python train.py --encoder_arch="vit" --translate=0.06 --encoder_norm="layernorm" --encoder_norm_position="pre" --encoder_qk_norm=true --encoder_positions="learned" --decoder_width=192 --decoder_layers=2 --init="lecun_normal" --muon_scale="original" --nesterov=true --ema_decay=0.999 --warmup_steps=210 --weight_decay=0.0
Rows from block 8 of the encoder, named by matrix and row number. Rows with one number belong to one attention dimension. Each number is 128 + 24 x the weight over its row's rms, rounded and kept within 0 to 255. All counts start at 0. Numbers have three digits each. After the name is the row's rms in percent of the matrix's.
# v: attention query, key and value (stacked) (encoder.blocks.8.attn.qkv.weight, 432x160, the v third), inputs 80-159
# proj: attention output (encoder.blocks.8.attn.proj.weight, 160x144, transposed), outputs 80-159
v.41 090:139116142199136100130121104087103109122102153141118096157135138098101124132132126146136111127157127095126100136114158107054121102121124112127136141140125160111107124131103163170130149128133152071118134136119117166180133100117125104164116124
v.42 117:136105125109110136132154140142128136124130110125144097124116122146119110074124169124144191082144134156100089100129154168142116093120146098165149140063152186140124133106143094110161149129146146085132113158096135148154103143118122146133160104
v.43 101:140099144103111097147134158115096130118084107157129083112121170148155110131154124163074101146104100107075133148123146106187153138118114134133120118166139106151126117129138098143105131106115122123154085094124157153138119158157129143105115121
v.44 111:178096145180135153139129093107148118153114146149161150127127146144102129112132132152115128132154135126149114079121124152130129113112148094115103122131095106150103126114135135155181094123140133104104127165112150121136133145165140080152145131
v.45 104:165130129145123124134149111119143143164094177179120123118166143186132183118106147096133116117103097112122136082165144156118074143151130134143114107138136111142136118108115146136158104143100144125092118144133121134090114130131147139080125122
v.46 108:119142089149101048151106120138101077141128194146129151108150104145100175156183124136091099125153117110083129128143168107110111148149132144146090128101154119182128114140084126146111118106095134093091134119137123136149125144139101125115160135
v.47 103:141132109134159153140127091143158144133122185092183169094123127139127133127155114106108124126170117108148163136118112108132133087108135158110117142139135133166116113090112122112124103159067145129108122136097193142077120147132154142127109159
v.48 092:090143129150132130095140139159140099126138184135114048123144151083171104151159097142120106070148130160147117108128104083162084115127089145152118110134096117137151141130120109099145148118122137131146148143117121161135157158129121112117129138
v.49 105:144111166120134126113133140074138126109134117187116128114147139172111153113181129165136120109199131130156168145145134114133115127123123159104112112136154114139124147127105109121119133158154160118146136139095123108131148139157119128103110148
v.50 093:150052094108139143148117127157137154127110116147122108120131132126143136141099085116098083173097142134095096118123134124146135111115141117109106118106148141158066147114129086124124117126145153135136166122137133135075108137127097144150122148
v.51 107:105129123164128105109091129120151119110152104094112131125110105116154130169141111129102143097145138141109152102090107097130152177129119197140124151147115170144144112119147143129106124100127116090118139077163129077116140150100131116112102111
v.52 087:125110101131085132133108137129132117166128190108141135165138180150106105094099135123137112131131116113155097154123129154131108127144096113086115112137100121158095128131161183162135103125151115151128150147098143139129077143133117143165096130
v.53 101:172079165148117136137110105140126141132120107064083153076114155125163124160128141109117121134131108152140139135152117164123141177104167120102149106094136123108148165137131135111119097104106108109108152139099126099126114110096150131135116129
v.54 111:117141134153166136106118126144103142118130168106128117168119142139107121116123128116134145107113148150104166129166114127125164125116095137117118112161116103126154100135153152111099108098159114128141104140105152099125117104137115097122137146
v.55 106:130128119129130130127154183143121108118124144133094133110150069124095158154116145096146097095107163134116159148123149119104185107109127107152168134125140115104114112132096105116132115087089151110109147105145126150117125135116145133107177148
v.56 096:124075111118117129159136170133132126165188169128126146126158160136104110123140143146106111150145145137109118084155125124142142146153095137130098156122104128177113108108102151104134108139158167113158118142120123136106128154087169142118115159
v.57 090:127106112092138085137132102106112143109101133076138146138094118149098132116106090150122186134146139135111117138115131140110166126109094102131119137134142155150111124181139153130151173139091146109084158123137090112159146134114108199120173144
v.58 102:145151114119119137134156124095146139096126085186137134193140148136077144103125134155153098158131144112113118137116102117144114144160162117127080111121146127114106132117140107158111158144131142147128132128141127124106118159103170132152096113
v.59 098:136117139141121137104108111124150146120115104152146086141110087113131141139112165134172136129128156165129113082123096124124110116136148113121126106076160161121051162113127133122168114111103133152098159100161102132119082135106133150112098122
v.60 094:122157126106120101122138091100121158141138121172154103127142121134119116119103151100178145118115144118141153146124128133108162139128093112107102112107183100121089121136198147166142136093165101147116185134115120128120134149122120204151145150
v.61 089:181101137152107120121141113109113112075143083126143138175114101155085152146102153121134159132103122146133140117138147114079110129090148141087145103152071100150126149127151094127157094109126108130116103089159149138120112123157166128088115150
v.62 093:096122128115082117148133133183119113078134133132066098100132082147084096101130100113138127102144136149118103160170079126092161132110154155124138149130124129117180119098136120107171120083133087153147135119154135137132093145113155148112116158
v.63 097:089121126146120196121141122114122146112104160081112082149093126126091148112092122117144133134122110092137116171143118145134109158195130122137127117136124108107084128136110129130128130099142169140164157155130143117155148192078165128135146142
v.64 079:155070106130132107170149159084168119087118139070132113125120169124157150146134107149103081125117104136090151098144126153139142118133134117118062153111113124167114109145113119137111131128120130152132155130103147146100083141134130111141126103
v.65 094:109145133136111152121145146130137149168133110125161108111145125106149133123142151120130141126138120081129106141128102136164135168152154164137171186082145146119187123109108120111147123136142147139113119130139102105136162092090131086141120095
v.66 098:142108121155117110083148105109097146135109141133153124202111163172125151112113093124128145143113099094134157133124088132140092141131115126142113137163109092118142132123134098115150090119139141144144139119138153098090177143144142099115155101
v.67 092:125118091145126103095157138150112124142109160143139094097094144158104111156127083173078088122124107181129162145165128135125138145124145148148150116147145134139124089139118110128110131140133157101165101135122145141114207072111124159161176152
v.68 084:145122096101099112144155141105109117114144121113117128125130111143095114165144136103108129140102120142095114150130152118104146129130122135155087193132132090148153115109119114143118172098172129108159131122150143188121154104118120109118173099
v.69 095:152132124156167124128104099125156141106107087147108158134114137122080080158113093118144111161097144156148107129119142117123122097127116124125119110140127122119108131153124133128142138092157115099113140085135093133105154107127098117136100155
v.70 101:157122128140166131144176101084147112152150115166162104102137143142163133187123149120147154137104084160139154080126129135129124177141149146127150124059101137156099140117093116173156122168121149133128135108129131155094148103078141129142108151
v.71 105:107107136113129159167090078097155154143148103134147174135143157141099161110192109125093121167176155153120106131124106117146155113173122125130120129100120116085128145151113113098108127124127121193133078129105134118140127134118138097108132120
v.72 093:206097114115125127120162161101151145127117100098120124190107155107118110123111179157157133141130107124148092115144120132147081124140157112145097115152154099162090164116137132151129132135118162098113127135119122142129092128146129168145125106
v.73 099:126116100163103125085116141095117148171134128152142138129164122173100125138116123123136128079125145102168154136095146132112112136107100147095154137147157109135150136134136138116135108109179167098147171129137091102117127140165135137140097150
v.74 093:162101106095095113148098146097125137135121134102159154107107120129102157155133142161146120128131123085103118118131129106155170098165135128155131156131170145151070118142104139156126136131120143096098123126132152093100107120105115156145187100
v.75 093:098168148187057110162099108110151120083120168090101111108107157127135100172134111111147125125130098121161136165144150109145108150172111151163142116127136088120147167081141149121135154112108078113146090133102121154135096133148128129095106101
v.76 090:090126150132167114130120122139134124120112131150122133122110109147146160113078123092167139093117135144131217127154136159108160142126114111141149074118120149068119131189143119136125099148136111133098126149129137116145144092128142156177167102
v.77 103:156113109185097135104100149116140136120129134091138160133110136093115120117118139112198179132141117151099107124140137168128136143148116107197129102117116134116108179121127150108171137134113136104107154076149076122147103148120100122111116109
v.78 102:125140136128147128094176139103117108099145161092121104136127132123141136146117162142173105127096099122108130134137153147158133106131086088138128103129112105153076122140113152162157128051084149143096141132142141157110085124110122121108150120
v.79 089:122108154110117145116157147163136081080110157110115124127083085122098156097133183144133144125138182100100129120131131143111109103148154122114156093145122117111074142121110116082158127119094128118093088169102146127150117151148151149145129196
v.80 097:124128084130116106121110107108147073117114199126137130152152127138135135172151110093095121089134163121121127092134145082138094077130094135141127116137093125116129163123106088069095156139124152092101152142106139145112144166144091098125138147
v.81 091:142124089128157110110120149140126132117129103182160146085161162112115146139182133155127100102145137142117147103134125112128169091120141151121181141182136091136121090110127139089152125108079096126135086094155115126088131132136171100122138166
v.82 109:112117145153087149095105156154120141147109120184108110136128095129111120113135118152121099135147153077068106095070119120088086083121140111083173148139129158115149136106145148118125151122123128152111113132146120117129131132108157142130108120
v.83 096:136113126202115157087156148080113093134141131086148110164152142125118122155137163139107137104146117158141122112115176112106109142110127154158134132127130123154115181091118141165116148109126153103138138078134127153122117162099115078099124111
v.84 100:160105112158140103109137109113082117123140125059176148146127130119104108169110155165119156142094143132076131090130148123093160158098100136140129156116128135132119103083127157128134109090110112096116138099125150115100139138043114128116119138
v.85 091:145119153130114120141130130157122135115124122159138105123107119075109078139137092161131100124152096136179088121122100137169108104129125141167107138127169092148118146125125110107140126187108133139132124129160104136116104111151127164119148130
v.86 108:151111131133074148135101099112139140148172112077113129114110147153108143095140068135076141138154096155137112166145144117127108146101114113151162111138130129140143147159130116124141136125107135148134145108147078121144159108156123164124140153
v.87 093:107138081138156118140113153089158135163109126098180095130126157140144106169135140138087120153114110133162154107120113138136159111105145174107132173120121111176161095091156167139092143098132133107134148129122120113100130103103150062120103113
v.88 101:102140169134151117131082113136137146139125100137116153142166149130148089090087151114140123174150154110132099120116145075116100092116090094123184127112127168125118164138172120135129128189128082111105123122107128107117130184139095147107076112
v.89 090:131101161140152106100133092125086103132120143160063136133154150167118139161110150137137125157132123124142152099147145135120117120107141129153145099111143120131091165047124107122133076109126130131104136146131149108130119123131127113094128112
v.90 087:121155095137144125121130157106110119116117156145145122141148118091143112092150124073145070071131124096148132141152162087133118120125100121158147114104156102113164161141151077087101169143152138130131182142134123144140109143150115136177128121
v.91 083:147151157113158132134129138128131156133126136176136121113123095108187156119123149151158121127115145094121172103097114123122167150091150137099098123126168134134107124151135127162069120184165159106129177137089137109136132117163117123138128099
v.92 104:120134080144131129159129118087133095141143183088122156121135188116168149140139063113112097130120095134145146126106141151154124131135104114145142097146073137130107129174139138150102106145124153107140173139137100123139156147149160097158126111
v.93 078:097106130116162124115134126117145135123122163087163117110135124160151193140129131137086112132159144133111145121114142114107137136090158179091148131121106176120087136147158116109097086159167126090125136102093163102138147126146092103144096114
v.94 093:128089132142111105124135145169132137117124113149140155111110132109137061095091147115132131142144085127112114094135132133099107103118097141151176152090138159161149138115125092120163134176118116133120099099099108122084133157135099198137132140
v.95 097:116108161111119093121115177158147124124138116107119123089117126145148102121145131142138126125147111114129131130199128131145130117132108096152149118132115159143161155125096118090158090129064078101109107144110158070118092107147102131110107122
v.96 108:119122168119155155141124109156141157124122134129080135136119157157149130114146119172126117125117144152154122097125112179139111194119153125131126100127162106129140120092141137123172083148147150134084079137132120121123142126116159103166119150
v.97 108:114113101191126092095135100162106106115147090141145168124143117136077101110120120094134118151134138153185129132111144138090151125131125145123122160140090076116144135125139124160149151111165132131111165123098111163120099093159112159112110131
v.98 097:075144114133168109151092151147131100125109100116162104130107142155169168122117096161170127115090131131128155126125155141124158144127122126166118155127152154121124084144111120146126117138141120165093125173137120161095146107108142137128140109
v.99 089:116150126092136137203169135143140134099119131085125137125112130139124144133139114126101128148131101164115109143135146126129128124119128101140112091193133083129125112146101136119137158113134107122117158161134104142173120118124166117142160119
v.100 104:182118173107090124150132102088126172147136136154089138117122099117121133116080157103136150140125130086105132126096079148132091097144109110133081169134108125134127089115146133134113127140148215130158147140138107122148125088130126133122152147
v.101 094:153120164083092117139105114116137136155118148145134142154155090148109180147148157127110106168128122114094131148091127103083154109121076126119136134120139121166126092112104144128152161117102142129127169132097106127116115102144148123116129145
v.102 083:133128124125119164131113116105154130156107135168151143146155157184111189155180090100106114128097120118063132102131142105122135157124139118110125111132088115096148112137159112139135119153170114163143148141140112123088135115121092127103154109
v.103 121:162112115095145136131115105171126145140118145147102121129116117129107135175121110128140144119113149061093105119149132127167128145145157106111147107109187103106144184149133118112145127111112115107103123114144099115160111123151099147152174127
v.104 099:101148133116110096093114111140100128107149117087148114146127145146170105150112107129123123143142121169135097136137109132141113145119168099116090135120127156101088154139127113171082137135143101113119118100144171131146122100071103082167104117
v.105 102:188095127110129122129132144117154099118144136126142110085101133139110112120072157131118108110116115133153165066134107123118185147117160105130140130113146159129159105098160103152105134127107114105142145120151132101104138144164108127150103091
v.106 095:123131099104084145161112095129140150143119126089137146123111077133145107121148131093069172112115124144150152131125100109095131100130119144100118142146131123137162140180165146103076148158175081174143146112115133072105148125142132144173167123
v.107 104:125143137157141109121124158120159148107120130099164094130082146133132166120066085147126120085086144132182132119134106139103162141162172165135089121130147121151162139146116146120107104119158135164111095145144104109063139122117113129106143103
v.108 098:102176139113124134124110127119100140114164077127138122108180114116111121133175085141102116205127133147139122177130134110129117115106144131122101101133109108133106176133102101113105165126100150125138110135145136164133111130109151091121106124
v.109 107:148086091121130121131169104095133109144111131118127137146142141123155111147143148099130109115109103160119121125121126107117152125100089104101124099128120111154152116139193136133129184128115105146110121124087161143142123159172117109126133136
v.110 099:120127079142157117112169137124089099106127127118163159127108109137124115135130133131135150095150121127154113114160114126147140128096128108131125098119147139092131173121158130157149162145144136087151103123123113131102126154138088132128166124
v.111 105:165098143119149118108136098088160123158126155173093134143154123133154123112122177081113159060176129172132142089114113152120102118142110151126130130094113147057174119122106110132153128111130142134149127091111118139132108123167163124105119139
v.112 110:170143167135137168099114107106121172140107128099091144114140157137151140116095099123127152175131133117169135131136091135141131141114122135092138099140071134104165166114127135103127092167098108176152107106109133072099152133138157115124115100
v.113 104:105101137130110099118141135127111119143136129121123140155157116134125081115105186148150107099117133129124119121118107133072104115134170118099145146129161133152097145119172097134167110122136156092108101127129162127120137138093142097170120151
v.114 105:120133144085137111175137188171156127112136117149098160121105166124154099102123150131133165145161116112069102133166146139124113101114116112150143129117166093152140102141098132132118138114127107108160149103139108145113100121146098112156148132
v.115 082:150141160116050174149126141148167146131126082170148102142142128137137107135124080125115122136126172156088148104118106140116130077109141152139122121122138134183093158129128108108127090141136158142113111136170107129127152093132146150119153130
v.116 100:120146130119138099094122135127128139145109148123087183127119142136163166167136082155136153091144118073100112132125107132128103131108124145101130109118198116135153129095131155072135162124112160131116112158083116117145121151132060105134127133
v.117 109:137117126154124108158129130124156110078065121122104074095089161097122127133111108127140124121103124102079123135131112107134143106141146130140158188157158105129161113098151159107152147102114140155125099136100132130124119115154170130144114124
v.118 112:095162110110131153120109117129115103093126080117146154138152124171178124108122115122118116154112156161152160115169119131128120091121152105095120145130165112113113151161145140105078129113089092114101137144147168123106127125158157091133155127
v.119 098:146180147165105137126148131124103118157150079128103105120150163147155166140141107133170123140082145116132089136180113132154141131156100102136142105130099096124158129115131134116138093127131127116132134106135091156114143157181115173085147105
v.120 102:113163121136125147114103121075075131143146073107125127149131093136096152140148183128126141130117143134128166168112141076142110133151107114107108131131102126126113131142153159103131088109116153139155138170150109098139128109154150149091148111
proj.41 087:095160114106131157096139129202139146141183111118137184117125119155144122109152122101124143138105148150124146135135118112176157146139125140129110101102151139143128136129169089070136111133133099171117131127123125107065152158135135159078137120
proj.42 122:085153125133155127125130125126167092104131174126094172127156141110124110192148090146099095148126156092139171143152120115118135124135113157112099142178111083096130117131096157139093130126138098167124134129124115116091128118140125095140118137
proj.43 102:119149115166148166126069121124158135167151136122131149122127065078083170137124125098184179118120144158180112100135131137072116102141122095133135124102156139109132141141119168125155112155112124134116149161147107093130132096103127100127153103
proj.44 113:088159097080109104111147155132125114093130119127096104150135124136110149115128118127163118119097137123065150158140150125118136152141134149131146117134150110150146152139146143115085124107119112164129111088158121160137080123093131168112114117
proj.45 097:084112145097178108106105143118094087074146090098125133142105095102116094137133136149114135126121161128121152178126113080132188113121152121118146123107123133136127132148157096150057147108130114144127126113128160132178142119132120127187131132
proj.46 110:112116156115163182087137154121170155087122066107149121129133148101139068139101140121155137161105153145147131124137095134124183110089113123131176103161129152104118123121171130107110161139161118165167129121093140111092125120101142121121100132
proj.47 100:112119143117083113142137168120117124129128073162102067137138150134119108136129156153166134147089145165107089109156135148152142179130150085164137102100146103088121127174138138160142136114185122124158134113141077128154118134128105114125163095
proj.48 095:156112147104160083150111120159131140088122067121153214160175111168077156112127156141127135199148132105126123125125144151120148128126158118136142127124107130112137091126124131133104121151116117171126101114161112121096108093198130144140103126
proj.49 102:125133105176131154119118146141133127141150149099137124147093099075115144140055134126126135148081089130102123116130103141105143168150137133154143179104134126116114082110138124156135100131110119131125134111121146117136124114126137137154083107
proj.50 092:134168151149118099121155146080119120122161143090142139110096135128101127104115139145186140114170100135172133122121140136089125158171128165131148148111139139122149091134128167133148128143128118108104124127112111132166136125116136109096092093
proj.51 111:103181125056077153169146131154111106157096142159131130135157127142139119129148103152129104178105159152110125182154134098144121097118145081116116111112124112113111125127114118109130125136113134149130097151122121191134122108137156125141158138
proj.52 087:147153177160166103136125098141165164077128109147150138118121119097156140144134161114147115101128119129150150078134125150095118123115129114152126149101136105082147124144093115094140152128105145137113120142140098109119126125114140065128153140
proj.53 096:069197087124088115107129155120163113112147149150151123150118122122094126116125102117128130118128141142095121131100159081111100129141097154164138150151146128122124120112147130125119152168143140144140120138160129160122124131111090147131127097
proj.54 112:124131125119088119188153118095164111117112131171125146115141139118165141170154123109140074134100130113167106132061115137132101112169147128124123125140133152144090127110098109134125125121103127133122147126164114179094130129072156129131159103
proj.55 100:098137116126118183137102102107126140148122126128140118128100181100163109129147096142112128149117136121132104123126112147150082130112120138067100130149152159142136157124169143153096143173173106147124120126112133134127147122118111126151085112
proj.56 102:108190173118134103133099075115115138101100079144141111143106092132172107138159158130143119097107154110146115158101121140104125114125147126127142100140111157082135143142146090144104156114073095166118128127152152135129113095161103115144142117
proj.57 087:145163128146099167105116158142101130173157115200145142139120127117148119137151154098162107121098138119138154099118121079170102124144130126122098114091136099146109141085152084106100065123162132127166125100123137163109123154129121063117097102
proj.58 102:115111150156148157153096141137144128144122173066115135084102094098157116150124133112101155109130116133136141112160159145081132121091104132129156143155112129147129124135097152122174106121132094110129110153086124117162136112155114101085158147
proj.59 091:140125138114134077162138110136118127140155144103122174088143157137120139101119096082096132131129077094150138129145156148114138099153102122123121126144100086141164109133173107121130138134179114092131122164088154144155151137130108128120150145
proj.60 093:150104158163124145130107157146147117139133155117105151142112142137139157105134105133115133128140115134133126090136117119109098101120141095111123121108088170140126165111056119107129122168087173121135093141117113137136112112119127060104087116
proj.61 090:095145121117130107153128152113130119170096127116107126078163168096147079129126129108133105103146127123126120105139116140150139107155097103151100146116172160099134120123133178126111118111149132136123127174120124129131113127076083104152159129
proj.62 083:102132118131175148113123117112151100170104137131140155130113169097140148154128135120072157154105142101132158136103125100142100106165115146123135121129100121106089116138125129098071146161099161118131100134092123163131152116143145111157155131
proj.63 093:143138153140163104156102148167169129137164113167134176119173147134163114190162160121109112110127130159140138097131105121121117082068078109124134104123120140155147129134123145140130158146100098136110122117107115155104119068152120131132120126
proj.64 084:132198113111115127101114100164098145132146126167145150159110099108084108112131153111150176140137137122172130142088125096146120149113154150125154124139153124101126123109160158134157119132141136101097105113166106111138169138123122135099138136
proj.65 093:106097123107146128117118121142130109140131151109092148155126124173111131127137076158101138124102115159100133133151116110119144108102115100143097070176108116149091141137129118134114141114116113120136108107121170154134123174158117190118137167
proj.66 098:117114140130146149168126173120187139123129132129092128082127105104131130176153154126119071108130145140131111122110156120124161113108114130114136112143169189136117110142111167154090145124080116112132105123091104144148087108110110122135136169
proj.67 094:107127163141126177121118159115163119121120086127118149164141125095144166126154113130144116148105130097077116150089108124151139139128110142146143139143147149122155134147107100134125126120092104138123123117125091101124101139170176114132086117
proj.68 086:115129129122152127096112130128108125161130108134148126145118140118149136114143115192140119134141152093142152117144092101189143144116157123104153098151135194126114130132121136106136093140065145138126104090129119091122128160153138131111115149
proj.69 094:142143128109098117146164163096088137158134154119176089108139133131172175119124138122139152092161111099098156117124137148142137143134100130120129154102156153170158103121137115149150128167127136121116145158113160129111094114113134116124160094
proj.70 103:105144144115118087137086158195117150103134121090109144149143125104083134065150095130109147099147128109118118131145113148111117081095115098145109121148138121128153137132137143124150155096127121133130116181120133122165089129185074164127122111
proj.71 100:151135147144120106103171135141121108099147121131123094126093097115139090152077169137167143086081118093131162111115147099105096133078150160167164146158124151113167103114141114142145138157138121068143158092180136144102156117131114157147128155
proj.72 090:080153138158130118116071117136092121112121149106158140094127101143131132120118084090109097133147125157123150143136156139109172156131098123126143134121117142145140105141129132111133106095146092196117137161107159106133132126114119074085140116
proj.73 101:139101158148157164175132155120133129122108137111110110102096146089159127110130177125142106138139089125107111126164110146122155127154128094134103116089099123127086130111114134150127121148099101137114111129111158129161108106054129095142145098
proj.74 093:092174142123110160127152097143104108147159126144110118144099126132180108120141109103106116134136131174104158167102158167107099188115144129099152094120093117128153152121142102115152113090145141147130146134125128164117130139123155116117092130
proj.75 091:161099136073180133119141137161126131148140103134136133165161112113126135107148093141112093155115131153089139110127109113126132106113138124110124163134104158129123059162104088116118122149141163138116179144152114124093141104103143093156164107
proj.76 090:156126106131104166147149125153152119115138150133090127136122137138079113133149103128084111158121116122096080164124118141148071103115142136124115134150150119145125155074106129133133142106112155127138096136112112144119127155125138138115100153
proj.77 104:135135107099150111176096103143082119116147104135149110146152134166165137111150111112093123112106144123170148089113143092133102082106096134070136144104108105165133102119129130153108126115158119160177126181142153140088155137119136139131143142
proj.78 102:134171112136128113168076127177139192141120125163152176174129126132119126136154109094108138091155119116176147090113105148099095128108134118072103138124141128143157118120147137116137129175170137130120127139097118100106149144159114102128108114
proj.79 095:129129110113144127127088085100128149171135099173149138109143157132115098145083125117102117106132074147164125119136129157148124132117112145133137157119134097111166149129172149167109107130179116157137163113113126117135141101124129124093100097
proj.80 096:155117183104146124166161109148099165108136060184137136101119147122119097100129175168171110163140119109143120126094125147149116151136129118122094157100146133121126087136157173180151085110147110175128105102154110126114086089123137139100103119
proj.81 091:099114124124083130150129111111108110115125133080138096173104065125151108158095103091102129138109129111137137170104137130121112173124140142128105132129122151078144154144157122144092121128191144140142135134135125111118113123144091156089136107
proj.82 107:125123115087169115152157091115157119107124141083149144097093135138106151170116141115095149135135103177168144162176150134164166189156144147154113120144123091110113118163128111139127102118137101119123133125108130146156132129182130106124135135
proj.83 092:127156098095162089161075113183117167111091104111135148106126157132157143118143127128129115141105153140125139095129084126143131101136117084122133127113115123144156075143125147134141132136121107131140132158139126114114143112132120144140144131
proj.84 105:094188130059092108163125143136145148151104130215117107119107138148178125135163116096149119094134151127162130107082108102172115075155133107085097099141137141150137127181170096121127144137132134131125111118153110165129124139177132114116154127
proj.85 097:120111089133129133099118147099110111136121080068123175126157101141134200126129142137144156156095128128098152146165163124090143155138165136092161131141102153137149120131118131135131132131154115103136137116124151114111155155137112098140116109
proj.86 104:092142123156200113101119180155100141113106127117151130184148121098139086143112159116165134115120160126121128082101125089121174118151131125138102143095131125157107088088123107135107109154133135112155112139130154147095093153098102090127131086
proj.87 091:157121151112094129107152103152109155126135131155119154131113124104152135088139111133147110106136124115122083167122121094165118156159126091143098130121178167114099126168121072132141122156108121094112108118120138147168125151141093144111186118
proj.88 099:184081111135098116108158134131116108102126129117164091108110104144085167134128096134111158110131113167144132112170130145126145161156157145159106137132143114106147085151080128103123128091115174143147146124134122149147113068131117114156134135
proj.89 091:119146087137125153145145161100171139121111145119161137097093094103108143121121117110096099104118118124129113132119120161112095145178119140096124161148155125129168121181117162138119159177092127085150127137086139156133131135101120136160101142
proj.90 090:150087154140112145144124120126150141114110098124126147128128141140119150150126153173134151181115156159126118100128100163094102114125179133110111133179105136147091105117097187175139087150116115143134092118124130109096137133129123114100122112
proj.91 090:126145092137109147101148129094123112137143151080121133126113164116078163111114111104108143109156124190147109147148140163102109132156166145137150116124127112161129149073114142158178129104109124141110112135128138131144133134108136156146109129
proj.92 109:139143156150127151135111147168130186075114079150141131173148097130128077120137205140151141107144156135119109141147144128114100144074125133131132161113157107137125122104100120112154163128129111134127089142137132103115102126123096151124156123
proj.93 079:155141141148095132122145121138141120135118119188097136122098181114102089079106124125153115110091119156138117139118087131142116144169125118194133128128167071119158102115111147150134143098108122158120126144140088138144116117092168134127128153
proj.94 087:158150117112109149100084117108107128158144097107126089124134103148093198122126087144116170141123149113140130129158127115123148160144156110089085130126104094093118143162154160129100141118123151110145163157149136116163133095159119091110070132
proj.95 097:125144102143114164124119116132115108111143137160132118148136127124088136112109110103120157155121098120118111138098155127129108142148115175090114138118130131107086077129183127147087142098192170181136124109120127160134162117118137165157102105
proj.96 111:150130093124132109138134169113107113115119156164174099111144072079137129119128138098137114107129139118121099096093154093091137084138091145103094155140146186128140114168137141137089145114105091086160156113182135127105092107104100150112148117
proj.97 113:151150162077136153126117151119129154147144118125096134154112141117148158156114123155112149129151081101080127143184098125176120148126120122143123100120169125148101108104143091087111113162101138151143101157121165080148150136130140120140141117
proj.98 095:179105131099084129090179119135099138150116137150131142104114107095106116141093116105109143147157119100114087105112136121126124134161132150112110088127122094120165164124135144120144138135141110103102131073142097104144111119134118123118136134
proj.99 090:147080137163099129104130123083124113161127130118140117106105118094146117148095118157137115136108134078148130108118098108110110138140115145123137138068126198114126163099156139137166133180137158133138143095119103136058149113134099147102116170
proj.100 097:077098081134163118102106116188167093109112134083126130129113127118118160108144116135141079137102150140103157140148166101092166154129125144135147129124110146111134119160117149126154143109131078095103161126116111129099111158128095172107135106
proj.101 092:094143107154173116110151145144134118094141094068106145101116167123102099137133091121146126106122119100165124109161116185182099142174172138153137116115140116088126160112149131115152106127149132121104102131118127165105133141125116108128137121
proj.102 090:125145100117137099129131130134103102116138125101100105094105125097117135123089116098126170122162157106134122139136159119142137097184125136139072190131134137178153138107133159112125098070094113129123111149099106116162136169135135148145143141
proj.103 122:074145093129127134169161147113132127124109136113158151120115120086128106096119125122122061139133153185144153138102140106110149124121146142130106143151045154154118126134127129165116149114170142117151145142077127152129152159129148125119090143
proj.104 097:139138133160106128124123147151115134169136158226106152119150099123095100111157139110120144105095124115129153137158156114113142123146099187153119100119142129134141118143105127097135104110129141148117148119127094121123111132142143149151137166
proj.105 092:110182149125141132121123117117119168137071105156148114128134118125129149148162073129117127116145127151095085155130152123163114120146098151126116127155120116168092119164121153083142078138134123163105096126090162143132146118075171120119143130
proj.106 092:129125152152149097098104167126119133119147122134110129146127129111126164121117092134146148132137125135079107116153157132124161163112163113121121133156133134117140116093106118119183109097099163087114113166101129112136154119115110141078111144
proj.107 099:169126110110111137136154129131085112158101122129077146107132099102130115173154134125119128160121087080064147095129187124142121126119077121115136126125110144111144104132179126120141156140126118109107161148096157128140095098120129161155106156
proj.108 095:118085118159130095129144127145137125144112166161123137155139136135148091117100201108136114079100126137139145084146085171128117144146125127123124115117153139134130108112114102174156089145151115111144132096142129133096115125132130111168113168
proj.109 105:141143181145174102109112149151122145120153105122181119096115147151101112151131101158119100131131159108134123132132145137167146152111163149150153160155180135151119130128075103114131073117132128135153115127178121108104161096097168111112145139
proj.110 096:141112145137109107113110162125151170161130156158151088136143129097113122129117077158120123168116109165128124154084154121132131143138128149131131160127124162147119111143104100102074113113116103114123140088128164145163118110104151121179093142
proj.111 103:082142146124118125137113137164109127067171084093145104105104118134099114135128096193173138177123119099117109211118122135134106139119129117125150155138162126141067166129129160120086170138099127115147133116142140106160140125106100137117137133
proj.112 113:071115114088136088149137121142149091101168153138135134141127115116142110117171149134116107128118166120077135107121143120110120114133131117135122166110148143133107095148139150164122157122154140066147135177112127183146121116098102167143141133
proj.113 108:180160119149160127126120137132096125143110175181131107143149111084127126147148108137129159135126117157143140105134165157159101149097091133143127110114157112114130105154083119149094146142115131154139126087153134133125114117148122088117134123
proj.114 102:139123099153116135102145065086120136119113135100150075136155126145107132170131102152112101115110135141177164123088102112171116134157141142066133108092088149101126152134137143139129112140122147162168111120132134131138130152103166114119100133
proj.115 079:111123101127189093110126103100115107122104146125106132113116146121145169117131184114146103109126111114176128138128143142152129160157118087089121126157144109100171079114158134147138148110119089144140128138124142115118114147122114105102109130
proj.116 099:150114112108129156146133116132134107113141105115159098148112129097075128131137147137123083176122161152090125093125173097122157143166126100175102182128081116096119097168132136184125103110141127143159136141157128151110131132122163144144114106
proj.117 107:147130115091162152102144097152105145144169107105131189120125113151096154127152147126129109139124125142141160112120152126131144134131100123131085092104125104167119110135125094146108109146137139138122178163120137107113139140132084128103132095
proj.118 115:175142142120139085134138135152106118181143181183127104120119072092099089143141154135129130087125107107145095132118111151105159184122120139141127099125145124114169136108101115171163130152135158155138094088141124127139121100131123137125091173
proj.119 096:161074110096157130108132092163142131097115151139131139150054113122112152105111126117089098114141109091129174121087141104146168119102159138125115121123099099162134138118143123140118140115125146188123113164116135107143128134113145155167109155
proj.120 106:161098110127134157148130107141179093121111174112109129130093148130142186148107128127149142118132110083104131109122107143097163123104128132155159116142141094127169129109111113163128169132128149127097130143117129141137141147162102135127129141